config.yaml
model: "spectrogram enhancement model"
dataset: "strings of digits, spoken by a formant synthesiser in many voices"
train_examples: 39062
gain_aug_db: 6
noise_aug: 0.002
n_mels: 64
hop_length: 160
input: "log_mel"
win_length: 400
task: "enhancement"
loss: "charbonnier"
arch: "unet"
norm: "layernorm"
activation: "silu"
channel_attention: "se"
pixel_unshuffle: 2
widths: [48, 48, 96, 192]
blocks_per_level: 3
block: "basic"
attention: true
upsampling: "nearest_conv"
init: "kaiming_normal"
residual_init: "scaled_by_depth"
optimizer: "adamw"
lr: 0.0026
beta1: 0.85
beta2: 0.999
eps: 1e-08
gradient_centralization: true
steps: 9300
batch_size: 128
epochs: 30.5
lr_schedule: "poly"
final_lr_fraction: 0.05
warmup_steps: 460
weight_decay: 0.1
Rows from block 14 of a small spectrogram enhancement model, named by matrix and row number. Rows with one number belong to one channel. Each number is 128 + 32 x the weight over its row's rms, rounded and kept within 0 to 255. All counts start at 0. Numbers have three digits each.
After each channel's rows are labels from the 100 clips, of 14976, where the channel reaches its highest value: "responds to" is what is common among them. Only what is clearly more common there than usual is listed. The data: strings of digits, spoken by a formant synthesiser in many voices. In brackets: how many of the 100.
# convs0: first 3x3 conv (model.decb.0.1.convs.0.weight, 96x96x3x3, each kernel summed), inputs 0-95
# convs1: second 3x3 conv (model.decb.0.1.convs.1.weight, 96x96x3x3, transposed, each kernel summed), outputs 0-95

convs0.12:155111081120159099100100135191136088099189115123126169095045137137144151155112113100133152137142137108156149146131114134115115124083139108158178106122167098149158148098131092084158198088165170152165077178141061176117154138109118065103168117124110101177111056154107123140116148116087116057
convs1.12:093114087092124161181124184091144118211096162096166140097071148144063130119139098135101155103116158146154099102094184085120170079158080173106078152139134130128153105150178111090135070147143133101096121090107130101182190118154113174106164170162130166111108094119099105105163105160099124101
responds to: "two" (68); first digit: two (32)

convs0.58:108103143161151073102115102131139120064220136077121129147140186120148157137115115131101153144141162093128149059105116124163152057097119130145151138160209050124154167108149146089178165122101073127167125126156110177110181132108140109131186132111133115108125115162129119114120108070102079072
convs1.58:168125058110139149155161142068135131219096129081151168118056097136094157116140108106114162097126149180090065163160149148131135094137128155148122131133073124124136102144167109076100055112111207100128104098095144113195156115124125148083111178151115135109114128095103111149174168159108143104
responds to: rumble (38)

convs0.14:128099111131134039125142123150167060110140141116190165110111191141127127190180139140124141136099108150105100139178170097060146091039169188079128121102203079147171092077118112128116167112157122153120124180095124135105127136134090122127116124086080151141119113173126136110130146121096116152
convs1.14:118105090120144136169124127092111184166150137073127158127090097125048134107119113147086174114037146149133119104095176150126116086094047130191140128155121135163133106139183115098117112176140143077133128093104065130188175119121124137136143172127159143065107121118109116083149065177105116125
responds to: muffled (low-pass) (49); pink noise (30)

convs0.42:122126148091141143109118169167155102094102134123147104136162121191137136110134154149180041158184110158107167122155104163181180140155145156135084142126082137098113154151096155135158057121147092091068139116174179121133171071155182157118114202143109067126162149115176159140145156154102115139
convs1.42:125120108083079150090222131087111134159116156049141134101208120122076118126122114130125075109095125209147121137119161139088145205070126148131062156112148163122148093140118073108107110162110122121114125120103144142105161064140118152078123143164164121099073135120112109097163090113109097128
responds to: number of digits: 1 (42); mains hum (31)

convs0.76:035146153136184158144151129111153171162142080080125097107134194133119090135096088132119153139110173119084109089134115086037125105085120115074143133152215143152123129119102150123095087127130086157111153137143136180114116168099161149123109118085126158091144157155148097057123107161123164177
convs1.76:191159103148158143104159120161111139161188105084133158150118112081120163132119125148126188116075129143116115178173103203176120112118128140205190161172096116147166083155117074089093137110131116119197148155091135149145139138121154145142132133152175101097026113093123150149104115106105100144
responds to: mains hum (32)

convs0.37:189134119088135138085166139133162112147099097111118128128186119198105164124137156133168034136151086126134125158146101123111178135146123151143092125153090124090133123155063187123130144081130104092101134134191167133129174026197163131099121175106110088113165138144186158147110132146146125138
convs1.37:130145126106093118109247114173129102130162146046135157122166132137087106136143135109115088145097094117120073155149145136132063235084129129180125158120147132139146113118133067178095070133130145150158134130142118164084071104145101118120113135153137113118131134107108128187109121096088133194
responds to: mains hum (92); number of digits: 1 (49)

convs0.57:146158125125139142125122120130103134220117124146153171116104051139140130152149142120107149119107103159118107093147167037044118167091115112057139129155134141097156065124165118147118134117150120167136141136109093123060129164139127119137099127106128152061166120159038094095114117111111200088
convs1.57:132099077083127146143152151116122132144180143136121116107133151196072151116123109184134106160143148107140020192142109105150181134148143163058109141168101154131139093133131082071131196139155114117157169106117058149174105089097155165112142167166115144145130111088131190097162111098128121129
responds to: muffled (low-pass) (39); first digit: four (26)

convs0.23:113139123114110085088164061120137139151101063133160194124162099110135155130151143098107159141074143130104113140116125088112146255114152147126152129159126095122124144046127112098135153117130112133129087146149091134125083195139097102128207109118150153132170057142148141111072133143133076156
convs1.23:134146101120130171119077166130152086108143184128153128142136131138116119176152072159123100164163133116133091168168101096190114168140107150088096139118126161132201110176093073091075051124132132106176158143128095161122100147133144183152185148166125071101104129044133135135168118073111106152
responds to: muffled (low-pass) (83); pink noise (60)

convs0.87:057156129101119163141129127089067132192137130128122128103085109068140144100123057086057166136129168131194092119096095113165074135116152084138148144145101132128144078089202115149128129161111103114152112072133085163137140178096128140122129106174181105138152069127120166106082104142092114088
convs1.87:150111127132130189096020178177150146092098142150134110114150111105160112150120074140134168148166163149125109132160132136122175088164177119074080126120143156147168129163111157044122123114147077123158106185092182145133126141149137143102170123167166078151105131147097148085139162077147071104
responds to: "eight" (57); first digit: eight (26)

convs0.51:076114163138107146164165100054080149147103087112200193135112201127102107106160108121100157102075180183129121113139099117149120219100119136124146187116141144129110169088165092148142090177116097094130096073130128082147070160115109119133165117130135172118166107100129121098139112165100133116
convs1.51:133134098128135168091085151181136142106140130132123097101189046131121147147120043126120135129170132124130105138134132135125120136178153124116109127138146146171153104210074138021118105093136114131156145172110122180150116124126190161121157149177174068141111118099151150114140118046140070136
responds to: number of digits: 5 (43)

convs0.86:140108123111124063109134088137126138124164136131135109125140174137092119157111147104138137131113168058162141105136181122117139004065152110120143143186189067158123167113125103115166137141106145153177149182125127154096142132098128113131171121121110119169129127100147102122118178018186121151
convs1.86:156120087147173142181102142072113145204087094116154191137068113132099182090135106156131163129118153180129101155161195172140150085121112155198148123120095108115133074155170130115066110129141137057159122118115132145184128145137148138131109174135106145088129120106122140143141155195098145060
responds to: rumble (62); pink noise (31)

convs0.43:105147108144158117133117112100150102167120162158118090126131193197145118116138128113126150197090101153088148094122179157044162176059129179136094136149176090139100142148131102107156135181121096129115151090077187069129120125141124125197156174065109186117112159151166133142140095132141133148
convs1.43:157144114130151125132161113141152107120189133126117113107174084132108151151097139094150114125124105085092130185161123200170094172143196142173166162201089132136124095148126107181109176081088164120168194122147057132115113124102167146139129131096146076089105119099166102130104199082110105161
responds to: "six" (64)

convs0.55:060115082094121101149145144125170076131146158065147147066089193141099123150133142085114147100146156144098077184163116068116124144115168144108155113163178080133172107052143131134083133150158089162155094132127097151113141191116108141141132104125089109168137078150166155109144121166053130152
convs1.55:145104103164143173152081158168115203163114127102137149165095126099123114117134047133063174106098171159141101152103136161152134090161053105191158094108109133152149111166132110050101119103119114108176118132122119176164157134116138116125165153189190113128088121082068113116112125142135085106
responds to: mains hum (66)

convs0.21:122098179109087089124106097097108229067169143092132195140123134123102153160116138135090148113129164118181111104098105099165138134040116093129179139118163126118146133135133130127120151170120165123181108210147086130083140164099105118121159108113127050115147138157071101098159116104112112082
convs1.21:144082090115142173157145161145100110247105136124152117118102104134072178121138073137111157155192168189134134143141171117125138058163151174106116118125130112116151087148128143082113109144148103103085094103101121115178147145173135134109132162186111133139173105073122153086186134115104137064
responds to: muffled (low-pass) (61); pink noise (56)

convs0.40:127152123166168118144085168088096094140101140163061069100137107102111144106131098097104153093093094183119137211127090109072027120170118123112146092176142160130132068121113154152119154098094134181125144113118093133148092139130121108144128084142113094155130095144149116144164152185147169204
convs1.40:093130137146132160160102193143134177098112151180163094141106234140118118115122098148121153129111179107150081130105158057173160094203103119130103128158133137115116141111155121120140179148143122100109141105142196095166176114087184121119152138150145183061101145136143109079077092130130078118
responds to: "six" (54); number of digits: 5 (40); thin (high-pass) (31)

convs0.11:089158145139117141158153090082082169191104134097121146084158027090141165121141119144067155148084156189163070092132101114153086139125153148127154137137128192131150091133189116191114105133098142126125140114098078158133146141129086169122057096173133154107123119145090107109142115100080135091
convs1.11:116086081112130146112060172113100125131118134189123095128135150127143102129100105148113149149157156144144068126131106116120198078154213127058084113161159156165131150145092158028131194092127110087120105135092175094170132100111141168126161149160141172150135109128133156080125128100141094077
responds to: number of digits: 5 (41); first digit: seven (32); thin (high-pass) (29); first digit: six (29)

convs0.90:111094133138136169154099169037085143184096097213087076109147126080166119117149097151109143102069181144172135173100114168093090092157157088102131140176108156126131137177138106140111112128050167115129160118129112140184090146140104120113111083156168154115132113087124099102128110113178133169
convs1.90:128178127164171140117000129141153146080143132163091128135141154109172129153106120168149149118189113094147138121143118096143154135150141107109098103118110154095137126088090153087107197123152030135129179193154198138139117151109167131158167104100139091121122108163169127134098102137177100125
responds to: pink noise (61)

convs0.82:114096104132122083122088102122141140103188140122144154095120143098140137154074137144086158137133134051158119135125144105097120047072144138126167097132204065146159093086156145073104185120129113176191110180124075177089132127068134111143158092101092102126089125172105122108144143074112111109
convs1.82:165109095125129150170186157092132127196103134072153176097038142122073153122137100132117184112116179186117113149141182114124163065123109173138122153107080120117160100154138078087119070136118161093124088098060126117170195148151122173106128148150119137097110115104090101114159128141107144107
responds to: pink noise (44)

convs0.4:127156126123129137162133154157099147139130106135163141057096153099136100072064095045120137081151135131124101172151088113105104155107174120088178139120140113116124069098143158087113119132172136157158046147166108106161108141130127123134097118162121087123097086135104200145112181230090141111
convs1.4:127135145115106180170190183114125129140144102097158114099115118163069127120128089166109154158119180139151108161137136144154142096125074152081128173128163114138189146220131072105151087102086158130134121100074146156124115152143154156094163145197142140152101127050087124103151106046100118145
responds to: number of digits: 5 (49)

convs0.27:178131123137113105147159135122134111073138117148168137128124100129122127135068142128115099105117117083099128112113188142101127057054115109141153103199133106123133117177111122087154127148144228188185091177123129128125091102124122141092116115123087073102104136075180117147183151123213154088
convs1.27:109042101139140093174174108060138093167101084079109169121120107165080199105158140147134133145104134129163124129129146152113134129127090153218105150117138105112116103129161148190110135146097108071120129090137080146165165121134119110157088171124088175137212105116165101108117099132068154120
responds to: rumble (59)

convs0.50:156152081112162154138129191105084159215089081193108082109113067083160099136155141108101151121092167185160120162136203109098079079131130124096118118145081130113128113164145092163104118123097200147126178146131115123174109134159099156149086142129128144109110119083128140163151163129163156172
convs1.50:118148139141161144149004143090166139061161133171112098112139199158158127139107113186155139126174133072171112139147121116146171115147161122092112125139123145096131134111120151125120209125127045089139177134177185109153148155107176133142167116107131095112155114184155110095113121141153102098
responds to: reverberation (70)

convs0.41:111077117107104143145142152112119186180096084156155201156158098111143127127166119189114130135109144145164121105096146135223119109201116087121089114067099203124065143102103082157116112110124129097132117144116118133119114126103101089104132135190151152173119102113107091097150091059113081093
convs1.41:118131178132106080098110100164118090075096119189109059165137127118219107132140189113159118114192102126144142069119096102112134147123169116089125099078140123137102168134092174143124094121148114156073083167150166119064126137140091100162101071101077169169149149167128126142121135133156170101
responds to: thin (high-pass) (31)

convs0.61:158093161152161058128074107164156083077173154130144138117143169157114120171124151116166116168161108125120203072103185157155162107069147159121089133122168023133118179096146136142177104136145101083135151097124147112089174144117182162156136151082102145114103134135168108123143132107134116160
convs1.61:127099110117158128160183099106162188147105119060108176079130126149066161136127149144135129081046124123102140098114192154103096129065110124213111151161086123138105108133214118177115059121147135095124159121113089123141152092133123125150105140059146099092157101147141098132137152160101122132
responds to: number of digits: 1 (55); mains hum (45)

convs0.36:161151105124140138126058149128079134151154132144108112114085016084150111122119104131066155097131122143184135120115146090087066101107114095099165081148120151115130088120173117135090184106123188162157128150111068153088112160102097081111144072147145116104116093136058131112126081121126143073
convs1.36:111093128101130150193092168165128131157114127160166073118047156157132123112107088158121141146146186136163057132123152099136189073196122162026123135135119132118140118118135121085139140153144076109112117069123146096177141152135147161109154181175098185128133117106123152078172128127141147092
responds to: pink noise (62)

convs0.74:176156110129157134134101087103119088188081103126106130142115090122118123166168148107091133089054076186117100127139177121063086219119072146107151108149143174157146103147149078152114146112123138166133140130070114135104096190165108102144108067092089137073143122085142124150109139129153176111
convs1.74:091116096103158127132103142125102138127212133129131100110144153149128137134091105199137092144133119069115071160096098135154141168160129125078112105208106169140124093101095126131118186181159080116161185116178054128179121092091172144124148157166145110135155096128182165107122064096124099134
responds to: pink noise (37)

convs0.34:103082122136185147161135160151128141142105131085092052118128094107089094132114147071153147097138133147175126122107072101151082076135185137169132140089092098153140125160164147201085109126114162111107164143153112139109100202103151182127110116144149055167122090136141097162138176122094145206
convs1.34:106155109165144160135042118134089186156097125135154141155113146107126149088120121155096160144079146150139200116153156136164181088124125104161149115162117119088087133100198133107173200148125044111103156154137177113169171124083136108128127142125180152120114148175114159112092137189123076082
responds to: "eight" (79); first digit: eight (35)

convs0.18:092122172150099143141148068133098147178116161104106139086108087125110143100157125111142144127095174139066130109120159193125092138196170128146144188073133136155171182074176099149198127158111113098091118078097119142149118143097125148109124154124162131204128045090112089124155134122095139082
convs1.18:120139121160166148136000156119124145096093157200120107125141166102195145146123120157127134102175129117151142077096114122150131101198163099088082094147120165107123159180118171120108137089137087103083151152161181079151142137109156144146175113103136117113138104145151126122160088126162102102
responds to: number of digits: 5 (42)

convs0.16:101135106142103068137137080131176068087148134066173173116119146119113150132158153109115150151113165102111082152157069111146141207120141127120157147075179085170138135063134125103114158138169070102146067170152116148124128160096113126112158131124113111189139104152122131092045104138057114100
convs1.16:121120124116108199118156172141121168166108151074161156124141083108099140143124071118090163097107151167092169129117174104129100112100106125181108142122114142149167091166113100063093013114143154145158110139088089188119176126164133136137144134187174069108122138096092101104142106083101097138
responds to: reverberation (75)

convs0.45:133189100155147171146143138128140115150080086117133058079095156105104135123130148079121137076083080144124084144141175133027101067118145141150143108122110163147143090129117068149086121114105133165143128164121132144131051139146127118167096114119105112136102121070183119152152167167189169183
convs1.45:151106106148156120150039133086140163146166128147135219124116147129097147114112127199154145122082129088132141191124169193150153127178086119170121093139109124121127097161139119142082203167142127107173144140127100122173082129111149128162131158123148144078118118155123140116070054191153094156
responds to: pink noise (51)

convs0.95:115081140130126062116137152127138067108172176150116128095168189130129127149099138102143130147191166070122132118148088146156149088145165125128142153115142048169156137088149165049115112138141104129144146130116132182125164133158176163132141141091114106205105080148149165126139202058097088124
convs1.95:126170170156109145150154112131121159157082066086149174129075139110115130125125108162085208089074174160101195142137160113137116057114117118178170170117151110110155167127192110128131045057097157105118100111068153139131146175143110153117132116116158137111135136121086078148107138124088126110
responds to: "three" (68); number of digits: 5 (44); first digit: three (27)

convs0.3:114114172100155101077147161167172116068150135143162178104108146190090108136149122112169092190171152140117201164168096135150146088083144152138108136117065085063090155107128139082174103126149100127134155096161164113136158068161157169121153191096107107123094155182133151142122151150133135099
convs1.3:150113108089111142136235136094144127145106143036145131079160146146065114141123116115130110116069140171082144147125188125101143187057125162147085180122128134116154114088149062138137034164105142129101136101077114101112158106145121164113127145139145101087114119120126099115151115121077115154
responds to: "six" (59); first digit: six (34)

convs0.94:157157113105133147133151128111107159195125153174089099102103028088099085135123141086106146081100132166175106144120112103121069087083141116088147088153055171137127081153134139180112114111109204181143144163125089115120121163121091119138136098164137086086143137096067103139119172093165131138
convs1.94:090163121108141160172077185114095119143172108122150058090102212156134120115093091204130138171144167123180115144164153128149180083162112162065138158131169119132145125091144129070102220155113063122137127112133137130159134158149147152077142158157108123127125116158140166094134143131121124077
responds to: "three" (56); voice: child-like voice (54); first digit: three (37)

convs0.64:104139153118145134153165109139135111132105062163170115110092128096064123135092097083165131106136131102140079103131084116105111155102141132078135116199112118161099101094105110100106109135150126220139103156154146177126074155150143103127129120180104110134119104045192150110120171156222135189
convs1.64:125139098154135133120119111115123130151089098086137223202138111119132097120171123150106151123105111129112084131144192121124146141094058081247119107083108115125162099169133130133020099138126165092158105139114114150127133150119114142142158160154162107131154128117084139178098096156085130091
responds to: pink noise (78)

convs0.7:128146078127156159148213126133107163218076043153109088111162098131117127128129131102141119130091118175141133109105123137049116137088119164073122109140102121147129076168073103161116068146116170124091137146155114116145119164163117120186125137116111182065160136079161103107163137143159160152
convs1.7:084139111177155109141092103095090122136194144108099158128133173142115122104117143169142164143104132100129131163139116166144155120077154116171165135187129100169115131136182139179086255119112128076171203144119100116180099142065148159156129163123180136131146106115127128123093091156128091155
responds to: "zero" (58); mains hum (36); first digit: zero (32)

convs0.72:149166115140130137148158107155155107143111102093085076103132187155119100167149171110187125108108113157091131118135175130002146120082096170137125124167145107136129114174077120171116108166142165137107151151091172083111114152158149122172088117064098132070151148109153099159112146155146190168
convs1.72:121115087139152133148084111091125141160205119107115143149140117122106164124110133165135119135085103119124114156126094222152097128098117123206168118176108136128094107089149129159109246141120116087159178117159041127189111101100140131161134168113171133121124126114172133107072113131107086155
responds to: "nine" (63); first digit: nine (28)

convs0.62:121156124126146086139156068166144160134116136143216137110136046186095168137099161100128146155080086090126182034096145110110150151086129156112134123105138109158125144125154102089205079153140167133147138121127128072104146157109090125131135155087144158128095171083112142087134165135136160069
convs1.62:111094125137115145145189140118115109125164083100148089061089171155082173114104078161102145127126137114165079125167098185168123128160122145110174156119183120144172147155168119145122106072096102087123164062112071167150130154137163164113148189122135140166156105086080081122185162097082129149
responds to: "zero" (54); first digit: zero (28)

convs0.46:088159139139159182154143121063122157183111104122117064091127123114144059120172163111113159087066154216116104146143142098033110115080099125137138144185146089148137110144178112174091127163123114131133156131127111132116084159123134134142103102096127155064141128145129129154067148142143161193
convs1.46:135129088169170161138000151128146163117183145140112092139126171108132163132112075177137129147168137110154110137123091174140121101188132115144111107145092136109125102121103128084111201105136057121181153141158094129181134126111154115143161154152169097128119113115174141112127121124149082152
responds to: "four" (55); last digit: four (25)

convs0.20:153133113140113201119103160093100165186138105189102085105127140130182106110119092141111120154113131144131159145118171142031121084090072113079141125178111141141123119164147098169164114150114166118142147127117161065156088160164132136136107116136123188034206135139111136125096174108158162132
convs1.20:149160119135173141135059121123177126148179114124096159091152134142105184146092125170176141116134123097151099172156085123149155100149165142137098142160095142118116116109076124094122213114129029105132196146119141139174125158100194173131129119100139109108062111139153107060097101101161089149
responds to: "nine" (54); first digit: nine (39)

convs0.30:166113114084174141108159145180144125123105135143136115158150109163106140145160148126178053125179092231154128096117109151186153128102129146161070116123080143137130123136093186200122099090137125057088130095176135099098155081134159185159109162141118104141126118159158094158124097166125131176
convs1.30:122141089105119159160206122105133159160136148053152141088157145133061128124119080095095138152072161126097147166167163131098118146055177153145126188152152124076157100120191059123107111171114097179143153084101120117134107116125129152096153171160185089105117104099122130147173135106085094137
responds to: mains hum (39)

convs0.44:081134140114154110155093148137089142149150096148197180093059160123107108113113065091076176118144147134102125111097110091147128158141150124090164113139196131116101123075146118079125156133165092142138086139162082119126095137084122093128128114148139163109071105140098160111152075244097131086
convs1.44:186118126117121167148153167179174124096126150113155118101092092128102128140125077111084146111156146116139045170150099134135142095201108142093127143124123142116179135206080102076142087094124162104146104099095155125148141142138164182081173142184125116150099105066083122117158125034121127129
responds to: thin (high-pass) (29)

convs0.24:152141118092165122081158124148162123123101124103175170144137160190080145144134137137172023144164105185155147143141103152153157172122128157152045130089088110119130136158120171144135113095118093083110162098187146098116146034156170158123109184114126117167137137160172120151127118170126107165
convs1.24:118158112120089132149217132149127141162136153087157155101171098155063107122125107070106107157109118104091132153138166114113053170082186143118137172148146119144156086098168067149129071168131150176161154110112091163123021113143114141120146168153153101115143114090120176167138146122100125150
responds to: thin (high-pass) (64); white noise (29)

convs0.39:144171067128119140129133122160101097177086140149082079086073081095128124149131105079079136089120078135134072126156147127038101092111151144118151079146103180171156050109135093149091148097157136173123125185100095129105088153142076100159082106167112129102123117099107135152150121154129177139
convs1.39:120145109122138140171075183088107145101186110152169107141070166161112102101094140225126133168087156094137096176142106141178172119142080133085132108137122132124099131128145089085103200160122132124148129096121090111144070121071162145140146156174152164101087138106092158073089088157163111158
responds to: "one" (70); number of digits: 5 (60); first digit: one (55)

convs0.25:072093164110102126124146113085110176154175118101088104163120112089116150107123115086097152109131140117186106109094065094180115085048121101146166111164095110171145136133170191185107117121093117139152115122121098149121127159051124150093140079163175063138162128154079088090079102107112119139
convs1.25:124139098161173163148000145157106132208083104106114136133122132091141147125132096135122174137150141165107170082170178142134156073131145132164113117143114128139132117135139128081119123112137086119116117207103181185152146143134125090125147145170157088126132109159156168116133174178098087070
responds to: mains hum (78); number of digits: 1 (45)

convs0.52:156146148132116114088089096120084154142168102149126134116093104066184161116145107092067150083143114164141096163120122105114086165162111096135190119153141158117158089061146142118102178111126129134154089103148059155138126136057097110116124069141146120095092074181085120099115092154091121045
convs1.52:105128115108127154139103171156152125120087135135162133104084153138124083110137071140110155131190166122113037130129120055113178068166131160039095135121134149122134127142112122048155085125135160125107103070100177110160124114138139163112146189166107178172111123055110152110162088105125132131
responds to: "two" (56); number of digits: 5 (50)

convs0.83:116166105125149102127137054128078068191113112148114124101123048102128187124123134120111147102105074167105096123137147111053102231144112140051148121193102108142145101110152118100111141106168107127117131155127134148090139178165120103154091093108127170104169125150134118074101101172149146128
convs1.83:124135145113099173118181151169095159152211082052139143121115170152094096113110090179108142143082157101157127198147105142169160141159094115100188155130129136159152152106169104137150129106091152104154144089125056168133147131105177148082162183163166118133106138086109100108191133093107101118
responds to: "zero" (77); first digit: zero (48)

convs0.32:127123182082151124095112159114139170186129121142091067135151097116170184142116094058155158150142182153156148172105132165131075086145138068181126129168114114112091160090148114154185144146119155123146169127147074134141096177126124149092185128144166123127136069084109115161067167093164107165
convs1.32:127145120186179148158000153147150129111092140170119122129139179086156124156132121163124137092172130116152120090137127095151148107208169113107079107132146149097150149150132169127077148090152068113108154149168213106161147174119142155145203099106129115138137097146142120116144106142136115097
responds to: number of digits: 1 (52)

convs0.15:154122144127133166118072138092122157150131103152079031117110077136102157148130129095131125109129129076177154110072183125045091155139063108111145093204134112141116128118112109154125145102061148166161124137146132157139125157109131091082109112136135112095114114042141134115112113113220132160
convs1.15:123150108166185105154060124136133116146106151156137231188101127114155150118129136165146144143142098105119068111165135117192168106157149123142128096192100117083108093117139149170100161135198074125138176141179153134188096167100117113160146140127113158122137115156163184143086111196136143101
responds to: rumble (53)

convs0.89:120136137089123136088129161135175133091099112112191144140140156167113121128141158163162048167168112123110159149171082146187182144174122149142075127061096152095111143147087139110143091098130084117060148113169189119132151058144171148106126180148117088144177180099160175127161137138111105132
convs1.89:101140149105069099046195125127084106123132141140115121188189087119155116098141192109146067124150098151169101094093086127114105194115105113114111089099141143156090123162078162121127153142126167131131090162162148137070122089135080091115063119156106189170100188149123147117122109143152142109
responds to: number of digits: 1 (49)

convs0.67:131151100137141096132093072124092136171147101131148154094112029100163167084120089119071152129091091146083091101136144106082116196145149139088177115120156179128127095080151118114122171101148109134148109150100067178106111157114076101147135094118134166084145094157063131114155098172100135073
convs1.67:145145115088118148148130165148115127132156141135189105101075148127123113142111085172103134129146157110160060156141094088162157100176123163043146150131147140124176151179097090049139101118128144113121121079093127111163115129127166207090166158176099142138084110056105150104165086060123136142
responds to: "zero" (60)

convs0.31:099191100127179114120104118135111095168128127115181142084119119131136095135129138087082167118084116165090087129135170128084153209069156142070150116162149116168171083062137131106091170112167102171151117145141077110132146156134102076158159096077108117099113084154135128125159128175052151099
convs1.31:129104114116130147167148172100133146140182137125150090116106147144062125121118076183099114146134173094131045210133080159142144114185117134043118129136117134145139094179118078085144134146124167142174138086130079146153129118131166147116149174200150120129123118059118144083155122073128099172
responds to: rumble (43); pink noise (38)

convs0.6:089106095132092067112138104111105129127182155084135107094122148106150146135116122129077175160110149031125094104133182081158110110106140142135142124141201088192140157082199125081122146168111116143164168108099087159064154144078130181153136104094137122110080138190136111122145118096127092148
convs1.6:182114091153151177152056208102124150146123136133145131117066129109158150130093075128107155101174174161113138153129118167133105085173099125107128103111045154125147125165105114069124104064118118065142087145112135117173199146121151146113144147168134095098100115102081087145158187131121112080
responds to: "six" (56); thin (high-pass) (34)

convs0.38:173158182124083080132073114142163075026121149137144144147100147144169117123142125107169127154117130113102143122150069130093158075087142124218095165075129108125119153131157079136162163121120195136125129154110113131149174125158119141159166177100122087102135125139171149142129181071083095099
convs1.38:099121142112112125150201133078120147217088139095123136065128128179060144112136143138132134101084156140079167143111197067081136149085114151142135154084124102110149087112203112132155070173138116173103125108102074123120143123171092103126095171119141102094168111134100130125119119195105125156
responds to: mains hum (54); number of digits: 1 (42)

convs0.63:166174104119138114133128114156125110123097102142087085109099118110077110154119161058151142062093098143145129148170139122072098112110150145085159095153086105149130072126078116112090143106110150192134155209126120156130117114144129073188106116155102114142098137097160144154175180181195174193
convs1.63:130140144144147139152159152078164139139137102080152206118123190165081115104124115179121149107062132107155139177117194156134149126127034121172154142115156101109159132137170127146156130221147162069175137106120079102135127155101159134104118149103123123071115124181122095090102097164091129097
responds to: "six" (65)

convs0.80:129124184149121134135134105140077082100129158131074093101168118131154186059093100102145129145204109082129125116116125182137169221166144122123116164146106076088103139136154195051122112150135104080139105065162147148143155123127172140124099143134155153084148130171158175137121102151131084104
convs1.80:156197151117080103087188115130139117153094031088160187146132113114137088131114145109129141079130116115137159171166119114115132122139159112133174143117133084133143178114125118137176070055081198182145102134105192136098102140140104152070101095143122136161130140128092129168122187078137146109
responds to: "three" (75); voice: child-like voice (53)

convs0.59:147183091141153137146113098163134059182117164152108096104098080124154087130152121086100138128092060170107104116159180088034124154088095161138116103128144163139126073123152102144112162120145131169121135155074104096116107137167093129183075091088086136091110135181144153169134129154125187098
convs1.59:140128125115152131187096155087145142092241126145129090109100191161104130131106136192134106134096145057102073192143108154157151145156153139053151128170104139112118117130154092149142199175112142128160173086148074084158092109105162144128125146127129117106137113092147136075126105132136121183
responds to: mains hum (33)

convs0.78:138112106123133060123096119132130129096193118096150165092091158123151106151109120124105150118098112136147094099144124095075138053036152114120165103153217115154146089099142115126110158114115145201187100151118111156089113166111115126121167101080087101137106101172095086110132191068106150102
convs1.78:149107091126151143181140149093105143212127125098141141099056111140044162105127095151107166112105184183133088161114159130122132048118085165127122129137096121135145087135179102071115126156128131091131125097083104137213181130132142149128126178152122148075114121088104136093153086172109132096
responds to: rumble (31)